{"arch": "convformer", "train_examples": 36250, "image_size": 32, "horizontal_flip": true, "color_jitter": 0.6, "kernel_size": 5, "projector_hidden_layers": 2, "temperature": 0.3, "final_lr_fraction": 0, "warmup_steps": 480}
Rows from block 8 of a small self-supervised image encoder, named by matrix and row number. Rows with one number belong to one neuron. Each number is 500 + 25 x the weight over its row's rms, rounded and kept within 0 to 999. All counts start at 0. Numbers have three digits each. After the name is the row's rms in percent of the matrix's.
After each neuron's rows are labels from the 100 images, of 14848, where the neuron reaches its highest value: "peak on" is the class under the peak. Only what is clearly more common there than usual is listed. The data: rendered landscapes of hills, water and sky. In brackets: how many of the 100.
# fc1: MLP up (model.blocks.8.mlp.fc1.weight, 256x128), inputs 0-127
# fc2: MLP down (model.blocks.8.mlp.fc2.weight, 128x256, transposed), outputs 0-127

fc1.161 096:526469492498458489496530539564499472475506488498487519528490471539543482529505522503524519520480464475517499529509460492525484498559555496491470490522508492481493471492510464544531482524499493532520471510462463501525506474498528526506492522508472504555494479535513474474482489532525531504554486505476497454507540520478487517469490487514500445511546517507522526506489500514505521545517
fc2.161 099:482520494540518499474548515458489478505501462514517496490537496471464511513479519519522502523524532473494470456519502525505474508530514488477526515429477532460507498525457515531481477486518519521505515509488498503480513434485499549479506517491513548528498520487509514501471517494478481457506509488540500556460519508510488535537513536487508471542492480462520499496468462502450480464496
peak on: gentle ground (91)

fc1.215 115:470520501527547503522497493475493477516501525486524508487486522500444500535519522498539475498514542484481516516495484551498476541487527507500507521514481508522489505449496523503512482501493503517540472521476517491508517493493510528529535476527496501472540476482581491493489540553503490499484507551531469490468500461481499550497477440465507441530524473522518512508497489528453489488513
fc2.215 116:469509500494527486502517512496520485534485523460487521460437518495463488491497536497534497478512538479489512497478478542453451551459532517502526529460503502495500517499504505469489486532530497498492488505509504519501543509546455547484535507532454496494505471499507459517443531498482505505503528517462515483472508466513460559475494485496502446524470508491511497528480509531477492477493
peak on: snow (83)

fc1.244 122:478541531500520494503527478476506519486516471495512479513543488511507560528531501498477487488487503471471490561566501515511531499519481465513511489547522512512499499480527481549489529444480505523521478516486513502467497541483557442529490526489498489468555480518489517488508507492514493520504498517543500518482487562511511501528507483495492512486532528551522548526504470477531489495505
fc2.244 122:496543437526485479480484556501481550564498486539465448489509511551462517497531501500513511540550508489510482485522543515511508510485469494508506463501540511483538485468526470517495495507486460499512467459494525515454487496465481558479532507503485512510503502482487509503508530480482496479510502499495537537495523500498447465534480513508505482485539489504483500481528517495496458522519
peak on: steep ground (67)

fc1.213 103:512525462520521507509513506510536498512524510500532502529510518507419509515501535475518476534467481450527490496503447495468519526496532489433515484533484507497498503492478514508501443477515488540567488568456524493519493486478533542563527497510463522545513501462488512512466492519522483470507463508513508488498490519474491500514497507476504510500511479498507534475504490475484483500507
fc2.213 102:498488508559473504470496477491488491503489500528511508479539466488516493534506484500468465515513530497486481508482541526515510465510493534514449491473434511520481505543486505469506550465485444507523505494529487442544492525542519474475487473483521518500467553466526519472531474492507465521492499508508453505522506501534544509497533521525496517479494466537476487491542471504508522494496
peak on: snow (33)

fc1.200 102:514517487498527489512525518508538544530509516487505510493503525480433527483532525495513515483497531481460528521493476549503498525525505517498530503547488459559460511464502507497482487508471517524559465511499476503501530499462522476542485498506474489470515491483507463514476538496517522515469546504518525544482498538521486547489512472513511432522490492528534492515482489550513503474503
fc2.200 103:462494493481553488488516480488501500478482499446501519471505507481490519479462567502531454489507512510494504502498497502503478517461507532498511528435508528502491509533514551473495494511528519517499504492540505523529500509571490537443544470534491470482496452504502527513470508492479504503493529520508501490453511477516502515459491520452494453504495478523472494513520536485451534495474
peak on: snow (90)

fc1.238 102:489497487490542507519547493504510479521542507466542519508474510478524481514480511499505484490496485480538521471529507506478461551491533497473523493501495559516515519478467546501516468501486532506502490534525516533521503508500500472533470516511523466442544503521532484535466490540540495464544481500526515483480473506500501472539476462497519534546524512479506547529481505504559514507499
fc2.238 101:505476526503472473509489521523536464491464468523485489540496479481537478533500479539497575490463486488515504488497541461523481472510507460481529472509501500494558488541501460491482501486522530495446530501481489486484483461457480485493470470491510513530497532527473522471514482485527526502492488490496498486512498519488529495511515501557508521559522505515563505464465485470514524522506
peak on: steep ground (79)

fc1.199 096:554512552488508503532487460520531499471518517486495484505485514490498469488506479508467495496478489507511507577532449491532517491522487441530471482520521474515463485470491471559490498498436504492506511501466488509484509508531513443514526533469500499510505490548477518472476504519502496522515466508503504478513489535465513497524478457482444524503526526481495535534480503468533501485514
fc2.199 096:475493511517494519484471526557534479522498478551487473499490493474510491539511463504489530495483512507484516461506542443502479520513520486521522538483494523503555525482506497448487504481509500486480515445525501438500503530499530510466544494495503492501496518499535506489516488519524533470499493429502476512523500450470505494461531523508494473526517482501532453504504507525466553530477
peak on: gentle ground (63)

fc1.38 102:514505487524507503535493516485529563492531521531489487511503554495492489457515485483532494537495564516528513510520493473544522482462464532501479513506478482529497488487498511506493527450466476495535491523528485477515473472475534522494491488539480504454552498492497546496528480477504443472521509516500514485477479517523486494513469458501543494479473536509478555510515515495506478525455
fc2.38 107:481525496505517467518509500517464521489550481496495497503508485549538509523525464505485508517528520518470490526518469490478506477461461529514469477474510483505512500469520491514523542454488473439521470506480518503488453525463542467454465490516468439447510494505486541511512508484542471490518504518494494476507511523494517496525475491538526500526544544505474529522500491492547475487478
peak on: steep ground (67)

fc1.64 100:506518517491509488544556437526533520505480502492535533497508530436461508498495504500508476503448525510470540504483481522506526511494508486499468543548515472540461491525506494496499485499506518502542483533471509492495496516518485479547490468530489492498559477510521482477488519505514503514462541570519523490483523536507499552491496443481478467500495502517521527491504492538490510492506
fc2.64 093:483502458509510484494518516499488504475482494438459514509544479508483502442478556534546488520499491493502468535491496487530479497498511537500524499493522516464505472482535531529524495512525494507497470496529501539495460456493485542471497476543462465455479464489490543523466506492496488478512521520521550487470539504470487490470453545516533460523515525516486528507515503497484495509494
peak on: snow (54); water (26)

fc1.208 105:542515448478502456501518491520542499476463456490519523563535460477543504522509551531522485518491491447505501506517480512519496461522517483488514488527497482477489460500527476553510505476510507540510472541484474517499495493536516490500508526514512517482516485520509505511492492473546517492515529521464537506514527530468507551469495494507504501464536477531552540477507475467512519517485
fc2.208 107:506505557509504464471518520468542515469542454541520490546537501496475526529496504488490495472516500478461459476486501483549489460478525498504508515449474489491520495552453529512475495447521505508496520521485469494473529449468519512524489497477497511480515538481464512525504519485486491457533531485517471515499493479517502523543522513525488528513491509496517488496449459513499469476518
peak on: water (64)

fc1.72 097:508516535524495473536488475488501483456518492528484499532457509527521477479494500498544471523488480493515497470505468474495538485503446552497522544474465512495539501479510508514490510523512533494528496537465490490504493474504516518500480524520532523498501523475523509519532520496517450481452522518490463451476523496507534566507509513506539514489460500456434511483495530481510477544521
fc2.72 102:445529438548501542490490498513490517516486481514523473453524528509487498495546470498506501535494497480501489470517552504529467535494498491514496496509538515480486509485520470493508467497509445505519491464538558479486493487508478536470522486485537516506504500486519517482518485501464528489491488509531498554484487515531458469489502478469473481519543502554546469516494475499465476479538
peak on: sky (100)

fc1.123 114:502511447491538487526505477540507509444510499506515479554505462528520496474482503487520458528474501527483496483512490457502500520449502514492499513479510528508528503471507526484498521477480485501515471488525503489555461528520562510501490496508490477469552504501487548536487486556511457469523523504495538459503487480519510511472485504514491505505505538489465521522512522494510547564458
fc2.123 114:476520532475497462544510448555528495490519527495506506513448546488512463500541523486507543426493484521492540512487467489481493498443517484537476496482515488526512521507470522448516503476514526463508513502508536483531514503494518489492541492496514465493517455506487488480491506489500521506506469481485494483503478478496482474470489473491467515562486559508521491550497508519501485509462
peak on: steep ground (60)

fc1.73 103:500540483484506503515527464465478504491532479542555514525501518461473501483499525460463445494474473507492535483505514503507536582485487515479492485525492470541474526457471475484489469477476486506529487481457545462503496546513512528503517513469509531482527478493491535511495497502506505496463477512465508518544468507545517503497537467461473514494498550501530494487517495497510520487493
fc2.73 106:519534477487510505485467534458487510518542489502524495504549495527461499502496484457482475535515509480501472510540531498457532508485526521477506491482489514476496492448477502540498499473491475498537450485510505489504495494473531540516522502511495512502528495452511499533492506518505500430527479512534513538480452539482468490556502552479539528479547490504489544525506495469481477482516
peak on: snow (44)

fc1.117 093:534489522473517473494482512544483479503546487492500507515484526522501460524501452486491533479472497508527483500507505477453482518478534453527499463480534497456490481467498490501525454529460472490499499537522473522491481507493501499509517506533525483520498478553488466526475519501499508457477484472491516475502507538483487498487463454547475466532561507469521547541481514502516488537464
fc2.117 097:514538518474489501508524464504536478510531482536520493514509527484497510523496497479488498498470491504479553486506493524519481547479536475519471490483498504483545513493435513471521483493502521494501480475501548484483490565521498490540497458528508515507526492490513459512474471506520502462484487491503483503505474502494481491496472462480489509553516484480524462470485481561523510417565
peak on: gentle ground (78)

fc1.240 096:517513438497517454526530516483528543519488528467506501480493493509461537488511513535520520509479500462482504456497494504465505500506501522525518502501502519465501429493507493520502487502510466504513483535505500512488467537536517475485514505535521500492519481534521506498479503499485503506522571523558536521455559484508482528479481511482491440510469478518484545483513501519436497520490
fc2.240 098:479527471537492489501520475501513512512495483468497482499520490493471529490470535486520487528537521492452448556539503524507443510469513547487528507460514504484511488463501503537473524499511501507521454496505549513507465489480511528487508472485425458463499493471474546526474511520504480475529504512545531516454519496511475510496495546500496483535487515508510494478522459516510466478508
peak on: snow (51)

fc1.254 100:468482484513541501531510489503492492455461512494503468511490473490477486489516539541524475550498509514514497528500456506518518503518504511484512509579514506465475497473499516547540480514515476564535474482464494479527495494514502520543530540512476514519497502481527503484464480550525485487482504531482496476482516530474507511481481477475498453492533484505541513502529518469433531483477
fc2.254 102:478472531462531486538538475516508462502454502479504542471479504467503455499475516534543501517481525509521505537494509495503519496519532513501516486452519509455489488491479495533529480544508517489503472490493486514509497498543492519499503505537499493539501474500514469457463454545529506500488488524487495454462525531449511509485465476537517472545483490452530527517507490470480537466490
peak on: gentle ground (68)

fc1.229 092:529464517490502529488499451525522542475481458501517478489476448447499522508474487508440464533496502468498479520550482486542510501474526525475478499500507467528516470523489482501476494491513516518505484490436462502542481521538498507472496478458477483506504536526512560460506548500526494484508495507516491517508505480541555502502535520514538529499479504524507499479514485516498526516527
fc2.229 094:466509486494491508521508484491498539517538553462523492462512516522470536494528491529487507461505457483503503454523501477473511519515485488515562492487520500502503517481500524486457474488477484474501522514490516518463510544483487459507496536490534492502504500534481466484508518472485558532541501450512547555523487513505499476527513510452462482489468471507474512467442525500496478535505
peak on: water (41)

fc1.90 096:527496522488564515528495476486465512497506549529456501497491487506511483498506531486513466514477552521540538525537485458479531515504483484501488515491493509494485520486523540477503539531469486507506512493503447500539510504522515514539520524540497549506498494512475472500484494571506479471496485493478515491507520496464531507495457537493509514550463485498445510523519534465480544534514
fc2.90 094:509516462493525487513488485528500531454497449476503483473536494520487505452495527503523440522474512503465460507523477473499518504480492556502494521491503512483484496499503555493536482466510496541567513535502497483539510529530510500493477521515475497448503498496537517536467484498514487478500540511496550477475505549512514520463499525470535483441498476512510513496537508499528521505467
peak on: sky (94)

fc1.166 047:540498519510497487509482490569504467495477481544478491542551478516509535501485470521466440503460508514480472499502500494477468485510505490532501540509460474500457488537520475507536558518500467513477476535497500496536507503480549476527477514468481501520481522500523482509482512521509498469502484491517476470512515473473495549491540529523455500499513474509528463473519457541528506477492
fc2.166 037:507485446530467516481503457518538496492501523523511479529505476541483480522488465493480487518499503481506469519510495512555531488504486497463535483550460514524487487496531465463470507487491483502524543467530465477529513497515534448525525448438533506490505528542468545481497501520527524487490470480513477489528503508493495508506517506465516542470492513508506475457519501472535511471533
peak on: water (72)

fc1.104 099:464486482490533524498555485475470483491477551488500518494472468479490509448493504512487457491500488509534514528510477537482545550526498577435517515525536532493520492452544522539532462539495494526504454503472480503518468494501506500518474488518524509461493506539510498511479521494533499485504471529494514449483480491472494513481475498478513493543489523483481519505491513485492504502526
fc2.104 097:469438469520502538486494496524489505518472547480486513482481481513477490456491485549479514494508504504521480491474554514520454487505523520509520464535526467492501523505546467442518505559540473491497501497515467484498493452505441530473475471486477462518481524501458491483528486476501548523506505467504508488510536520481522490519482503545560508492501489517508531499485498492520495517505
peak on: gentle ground (96)

fc1.120 106:512501476510514461522495458519503462465497483492458479504527430462507503558490500521503496513470480520526505518522542487507490475485498503472524483547521472475461437519534505509524512475464467520496512525512506506496468514506489481493489434532519499516500507551497531502486495490511506460477460503496514482501526546495511495514467537560468444477526483493530486477513509491493488514524
fc2.120 110:535490480533448471518517492521522493499468481521483476548492502487515516447501501507487513479445480495497521476502508515535489510529494478490477455533533493471532460533495477487527474509470491512503503517510500460490485504496481469562464440496497514479496506538491469487497484487509504497454517518494533483509503500492523493476469453522487510555510517514539518452505492510539547529566
peak on: gentle ground (70)